A small CTC audio transcriber, trained from scratch: norm layernorm.
Rows from block 2, named by matrix and row number. Rows with one number belong to one attention dimension. Each number is 128 + 32 x the weight over its row's rms, rounded and kept within 0 to 255. All counts start at 0.
# v: attention value (model.blocks.2.attn.v.weight, 384x384), inputs 128-255
# proj: attention output (model.blocks.2.attn.proj.weight, 384x384, transposed), outputs 128-255
v.102 [137 128 130 129 103 158 132 126 229 232 127 127  44 132 127  68 144 122 163  94 131  63 122 104 132 134 128 128 151 149 115 132 124 129 121 126 128 141 123 126 126 132 125 129 129 117 121 205  53 126 129 122 131 216 124 120 136 235 138 120 129 130 126 176 139 128 130 124 124 138  88 117 169  43 125 102 140 128 135 135 131  74 130 170 129 128 126 123 131 128 131 130 129 111 127 130 151  90 170 117 127 122  60 130 128 127 125 129 128 101 129 134 132  53 129 126 226 107 211 128 131 123 129 124 134 134 111 131]
v.103 [130 147 255 107 121 162 156 118 107 161 121 128 106 104 129 255 122 181  42 125 126 148 122 141 152 131 172 124  89 124 121 127 148  44 130 127 224 125 133 129 133 171 127 126 129 124 122 125 140  97 128 128  90 103 255 156 128  44 129 161 112 116 132 128 125 127 127 193 169 133 128 127 131 127 136 128 128 141 132 126 103 125 141 130 131 131 145 130 130 147 128 115 117 111 128 127 135 128 123 176 125 129 137 140 150 128 128 129 127 133 194 137 128 129 128 131 150 131 130  85  56 129 125 158 201 133 124 127]
v.104 [130 127 131 132 128 173 241 102 127 161 130 113  92  67 130 162  82 130 126 135 127 165 184  81 186  60 126 138 120 134 177 127 124 103 134 128 245 105 180 144 110 128 130 133 134 156 145 105 255 131 132 147  84  99 158 165  75 128  80 125  63 136 132  26 110 128 126 123 127 127 101 127 127 131 128 128 134 129 136 135 129 130 128 117 113 123 128 133 131 129 135 131 128 128 129 127 133 129 125 121 128 159 125 213 144 128 130 121 128 131 128 111 112 128 135 128 129 149  80 129 128 175 106 121  93 127 116 148]
v.105 [ 94 126 202 130 103 124 134 199 120 178 124 229 125 131 114 115 129 163 128 106 131 125  91  75 194 130 170 128 144 167 129 127 137 122 142  91 135  59 202 128 131 128 148 119 127  80 124 124 100 123 129 122 116 129 159 141 132 203 140 129  81  98 130  76 140 227  96 131 134 134  47  82 100 127 136 133 128 125  91 131 164  86 128  85 126 135 127 137 131 130  86 127 128 127  97 133 142 142 128 133 128 125 208  66 124 110 128 128 133 129 164 185 129 129 135 117 128 135 107 136  67  66  14 102 112 129 151  98]
v.106 [120 158 128 128 114 131 117 128 132 126 128 222 124  84 128 185 197  67 114 127 128  55 129 127 132 145 116  94 172 131 125 127  99  91 130 127 140  93 134 151 130 175 127  88 130 224 170  88 195 131 130 142  89 127 132 130 130  78 127 193 116 125 147 129 120 126 131 126 130 141 210  81 130 129 178 121 112 130 142 141 128 127 142 103 175 112 128 129 125 141 127 132 143 123 106 124  93 125 129 103 129 121 127 138  88 127 127 128 123 128 118 130 128 128 150 127 112 132 128 148 169 153 128 149 126  97 161 127]
v.107 [128 126 119  97 108 142 128 134 122 103 108 119  64 119 103 120 163 128 127 164  87  70 107  95 117   0 172 139 170 105 142  96 127 126 125 113  44 128  76 164 129 129 127  93 242 132 124 132 116 118 128 169 120 240 138 127  92 101 168 135 186 103 127  92 128 151 127 135 130 129 128  87 125 133 137 127  71 157 128 130 152 131 108 125 135 134  87 129 126 128 127 129 127 128  74 128  99 122 155 129 131 122 130 192 129 129 134 129 129  51 114 142 126 127 127 161 104 127 125 128 128 132 126 130 148 129 129 127]
v.108 [129 133 209  98 121 134  97 127 105 151  77 126 120 127 128 133 138 193 126 127 128 134 127 177 105 116 100 130  50  90 126  82 111 129 127 124 110 138  55  54 120  69 127 127 138 118 121 125 166 131 133 127 166 126 217 143  49  31  98 138 165 165 127 129 115 126  68  97 156 130 153 133 111 127 129 203 125 126 152 124 124  20 186 130 128 121 161 132 130 144  77 117 127 127 107 126  71 129  68 121  83 181 114 129  60 119 144 110 128 141 129 135 128 128 130 128 178  88 128 127 129 129  71  68 128 103 129 122]
v.109 [125 127 122 123 128  49 157 137 136 122 128 130 108 119 130 155 117 114 116 139 140  53 208 120 131 124  97 129 124 128 126 105 105 136  75 122 154 124 135 144 130 110 130 123 125 132 122 126 128 133 180  75 118 167 158 130 127 123 133 134 108 123 118 127 112 130 120 121 138 128 167 246 116 117 127 155 127 124 165 127 127 119 142 130 117  34 150 139 120 139 131 119 123 120 143 127 138 173 131 128  51 128  58 129  93 121 137 145 125 166 183 234 130 152 150 129 218 137 129 115 135 131  51 112 111  62 130 130]
v.110 [134 132 124 129 110 148 117 111 113 122 114  79 107 133 131  86 133 105 122  26 129 192 147 109 134 124 183 132 128 125 126 128 111 158 166  90 113 211 131 150 124 161 123 152 167 143 134 127  50 140 126 126 130 131 118 114 128 128 124 126 111 129 147 157 124 129 101  87 115 130  96 175 128 131 114 125  71 151 129 129 111 127 129 124 129 129 122 119 117 136 127  83 128 128 127 128 128  15 127  77 130 166 115 204 150 129 165 178 170 122 109 127 157 100 125 127 128 124 127 129 153 168 131  68 140 118 120 129]
v.111 [127 128 143  94 133 124  80 154 130 133 142 131 131 138 159 128 183 154 142 237 131 173 127 101 128  67 161 157 101 107 128 127 131 143 129 175  82 130 126  56 127 145 117 187 123 127 128 128  51  91 125 116 157 128 124 119 125 130 129 113 116 131 123  68 128 113 124 140 113 127 126 127  33 128 128 124 133 139 124 127 194 127  98 130 132 132 125  87 196 118 121 132 135 128 152 129 125 129  88 128 166 129 131 148 137 128 120  54 124  52  31 116 127 128  94 129 195 106 103 126  30 174  77 130 124 130 121 128]
v.112 [130 128  51 114 143 186 106 129 134 154 129  84 116 118  65 125 128 138 137  88 136  96 113 127  62 151 130 123  42 216 135 119 136 125 146 170 150 129 133 128  83 133 117 129  96 123 128 122 127 111 121 184 127 131 127 159 113 255 110 125 128 128 167 121 140 129 106 128 141 134 127 128 135 117 129 130 132 118 104 128 112 128 125 130 129 157 127 161 144 127 127 137 131 130 131 131 127 127 223 125 168 181 128 126 157 127 129 110 129  17  91 124  92 128  67 129 115 127 128  85  87  81 140  77 136 137  35  25]
v.113 [127 127 128 115 131 142 149 124 129  99 126 128 123 109 123 127 178 128  54 171 125 129 140 185 138 127 108 138  81 110 151 130  29 104 125 156 139 130  83 113  50 131  58 172 121 109 107 128 192 128 150 255 122 186  56 217 109 127 113  96 130 129 136 171 129 117 130 134 169 128 148 128 129 131 128 128 126 131 125  51 125 121 155 209  88 118 133 128 142 133 142 128  82 102 197  84 130 128 139 128 130 129  70 128 126 128 190 128 128 145 126 119 128 133 128 153 127 128 128 105 130 132 114  88 130  83  94 127]
v.114 [125 127 229  76 126 131 134 172 128 126 171  88 115 171 136  51 160 106 127 120 129 166 137  98 211 132 126 146 129  63 147 162 132 133 113 130 128 129 145  81 120 176 122 127  83 121 203 127  64 105 112 124 112 160 130 128 128 144 121 130  48 129 124 134 131 131 131 125 137 198 126 128 129 142 131 125  95 126 131 128 149  99 153 128 127 117 127 123 132 130 128 166 135 127 127 130 132 129 130 110 166 126   9 102 103 128 125 130 102 109  78 128 131 128 134 129 140 136 129 129 127 122  71 126 133 127 129 128]
proj.102 [132 122 133 127 145 113 138  88 161  26 125 128 127 125 127 190 128 134 126 152 136 209 186 130 133 148 128 150  97 129 156 124 132 128 130 129 128 101 127 135 122 125 166 125 103 188 129 115 135 129 108 126  85  57 212 121 141 106 125 159 104 135 255 125 125 162 121 131 124 129 135 122 115 247 128 141 166 161 123 153 129 255 129 124 139 104 131 130 161 116 118 135 129 130 116 119  92 111 121 160 108 129 139 115 128 100 140 128  80 117 153 129 125 137 155 147  83 132 126 126 122 136 124 151 119 106 110 124]
proj.103 [128 129   4 129 113  56 129 147 131 129 146 122 129 135 128  61 132 129 161 130 166 133 134 112  75 132 134 131 170  49  42 112 156 111 132 126  72  90 167 129 132  70  86 130 127 127 137 154 124 128 129 171 129 145  84 127 155 117  92 121 131 139 125 127 160 145 133 124 129 128 135 129 130 129 108 125 159  85 144 120 144 141 122 230 111 135  84 155  61 132 128 111 142 135 110 126 123 126 102 127 133  57 126 117 131 126 129 135 119 130   0 136 136 155 129  14 135 162 126 128 134 133 100 180 127 130 173  73]
proj.104 [162 136 116 153 129 121   0 177  58 129 153  94 130 133  95  39 162 122 124 125  99 162 130 129 122 134 138 129 170  82 126 131 129 132 129 149 105 150 128  79 111 110 119 131 179 110  89 177  74 130 135 132 125 135 228 127 122 128 126 152 141 129 128 149 141 102 135 135 131 125 150  96  90 121 125 117 135 122 126 131  61 144 125 148 130 134 164 104  95 203 124 101 151 129 122 137 126  48 102 171 107 118 123 135 143 127 125 135 148 127 126 134 166 112 179 128  64 133 125 129 116 112 121  99 131  85 147 126]
proj.105 [126 136 114 128 128 189 136 163 133 103 128  79 112 183 129 140 128 130 131 146 153 153 160 128 126 129 120 128 193 130 137 106 132 101 128 147 127 130 122 129 128 134 128 100 119 130 128 169 160 129 132 123 127 129 147 180 125 108 165 168 136 194 127 128 191 129 157 129 127  99 157 128 129 150  79  70 129 128 172 128 128 130 119 253 126 145 116 134 133  83 130 118  99 133 127 172  56  45 132 161 130 117   0 113 109 157 151  79  49 121 103 134 127 126  70 245 146 131 122  99 161 113 210 129 123 101  44 124]
proj.106 [102 127 126 152 125 221 140 213 140 138 118 128 112 175 113 107 113 132 106 132 128 160  96 127 129 124 133  93 111 126 131 129 140 129 121 159  95 132 130 123 126  71 130 130 128 127  79 152 123  55 129  85 124  87  75 198 108 128 115 162 133 138 128 127 133 129 184 128 167 107 114 132 132 129 123 235 153 124  95 170 130 127 137 138 127 129 126 129 130 116 129 151 125 135 167 129 132  87 129 189 135 129  26 116 115 131  90  10 124 201 127 133 129 125  89 209 143 133 116 126 171 135 176 128 121 177  52 124]
proj.107 [ 81 158 153 127 145 127 128 133 154 187 124 130  86 131 128 129  65 131 120 130 127 144 176 161 125 129 128  91 118 129 216 137 155 127 130 126 115 138 130 125  57 132 144 126 104 196 126  51 120  97 100 118 130  69 156 132 175 196  99 179 132 149 162 128 173  56 134 126 129 118 127 178 106 156 183 149 159 101 125 129 127 116 130 132 125 152 129 119 133 185 118 118 130 191 163 130 127 100  98 162 127 139 134 128 114 117 139  73 128 190 138  81 128 139 125 154 140 140 115 108 139 151 153  99 110 129  98 150]
proj.108 [ 95  65 127 129 129 128 139 136 138 131 138 129  30 163 128 103 128 144 128 151 146  79  65 130 128  95 160 120 123 128 125 121 129 127 129 123  71  54 201 102 129 163 152 111 128 127 130 144 127 100 117 129 128 143  36  87 138 166 128 114 135 125 127 130 132 126 183 150 127 124  80 168 155 126 117 132 121 126 125 108 130 160 128 130 123 128 122 136 146 137 126 127  46 128 125 114 238 134 174 101 122 123  92 119 131 125  29 130 106  92  80 113 213 123 104  79 129 199 128 127 152 137  61 130 137 176 218 125]
proj.109 [115 138 128 154 133 187 129 125 131 136 156 130 131  57  85  98 116 157 115 210 149 132 127 193 139 120 135 128 122 119 144 129 132 166 123 128 123 144  88 114 123 111  94 129 127 122 138 127 127 125 131  82 174 128 155 217 127 136 132 125 135 132 130 130 133 123 155 130 105 128  77 158 130 171 105 125 122 129 129 123  94 161 128 165 120 125 113 131 156 128 123 129 209 136 115 165 234 115 134 128 130 103 114  39 160 126 143 130 107 104 128 133 155 135 128 132 127 207 127 108  93 127 107 130 145 128 131 129]
proj.110 [148 125 127 130 120 110 127 126 231 123 129 133 127 126 125 131 137 126 121 252 123  30 128 127 159 121 130 127 118 129 144 138 124 170 126 137  98 129 177 127 105 125 180 147  89 141 128 129 197 129  87 104  49 138 128 131 149 131  97 134 132 119 127 130  91 150 129 131 141 128 127 115 125 149 148 174 127 130 125 145 110 160 129  85  88 130 130 138 131 125 107 198 128 126 165 126 109 174 129 171  77 135 187  48 157 126 123 135 125 136 129 127 126 217 131 117  82 126 122  86 115 210 130 197 131 134 125 148]
proj.111 [221 128 124 122 127 102  78 106  84 127 125 127 130 104 136 135 122 162 127  99 131 109 153 129 145 142  89 185 144 154  71 127 127 128 117 124 158 132 162 141  89 114 167  92 136 141 102 114 134 132 123 183  87 128 204 128 127 127  56 128 142 180 131 128 126 125 124  88 149 128 137 127 126  47 161 134 127  97  85 139   6 128 129 127 138  89 132 129 130 163 126 133 136 127 132 132 125 130 140  91  98 129 128 125 133  97 131 154 149 109 129  80 205 121 252 127 127  63 129 128 132  81 136 120 139 128 170 128]
proj.112 [151 125 134 115 128 108 107 108 128 128 128 129 114 157 203 134 128 128 138 172 125 131 166 180 183 137 101 147 133 129 129 126 128 111 148 128 127 132 112 169 190 131 128 127 127 130 129 125 123 157 161  74 132 243 147   0 144  72 125 163  96 133 127 128 127 132 120 128 125 129 128 128 103 223 127 128 128 127 136 194 124 128 127 142 130 128 135 125 128 155 154 132 151 149 122 130  94 127 112 187 129 124 137 119 129 124 128 210  86 131 125 128 124 117 244 108  91 101 129 129 127  90 130 128 146  64 132 102]
proj.113 [130 108 172 106 151 128 123 111 132 126 127 158 189 138 137 126 133  72 119 127 128 130 127 149 145 126 130 126 120 115 102 130 151 123 201 123 127 121 165 127  85 121 123 128 145 172 130  95 125 126 126  80 134 117 109  31 149 131 130 139  82 122  29 134 115  85 132 127  71 125  95 129 124 120 128 124 115 132 132 255  86 176 222  45 133  98 132 125 178 127 127 126 179 137  89 190 150 169 127  64   3  79 131  76 130  44  46 162 130 123 127 123 128 131 156  99  77 132 153 128 134 127 111 126 131 128 133 131]
proj.114 [132 128 115 213 129 135 122 115 135 106 125 181 154  54 137 117 128 162 126 154 100 109 144 125 133 131 122 129 137 166 128 183 138 128 130 126  98 157 108 125 122 125 141 134 205 229  80 129 139 126 129 124 128 124 208 131  54 130 117 149 134 193 128 128 125 129 131  69 128 122 133 127  93  75 134 137 125 118 155 130  96 126 131 136 127  73 138 175 133  92 157  69 130 128 128 131 121  76 127 153   0 129 134 125 112 100 128  63 117 117 123 127 131 126 148 131 116 128 145 125 201 135 245  87 119 129 126 146]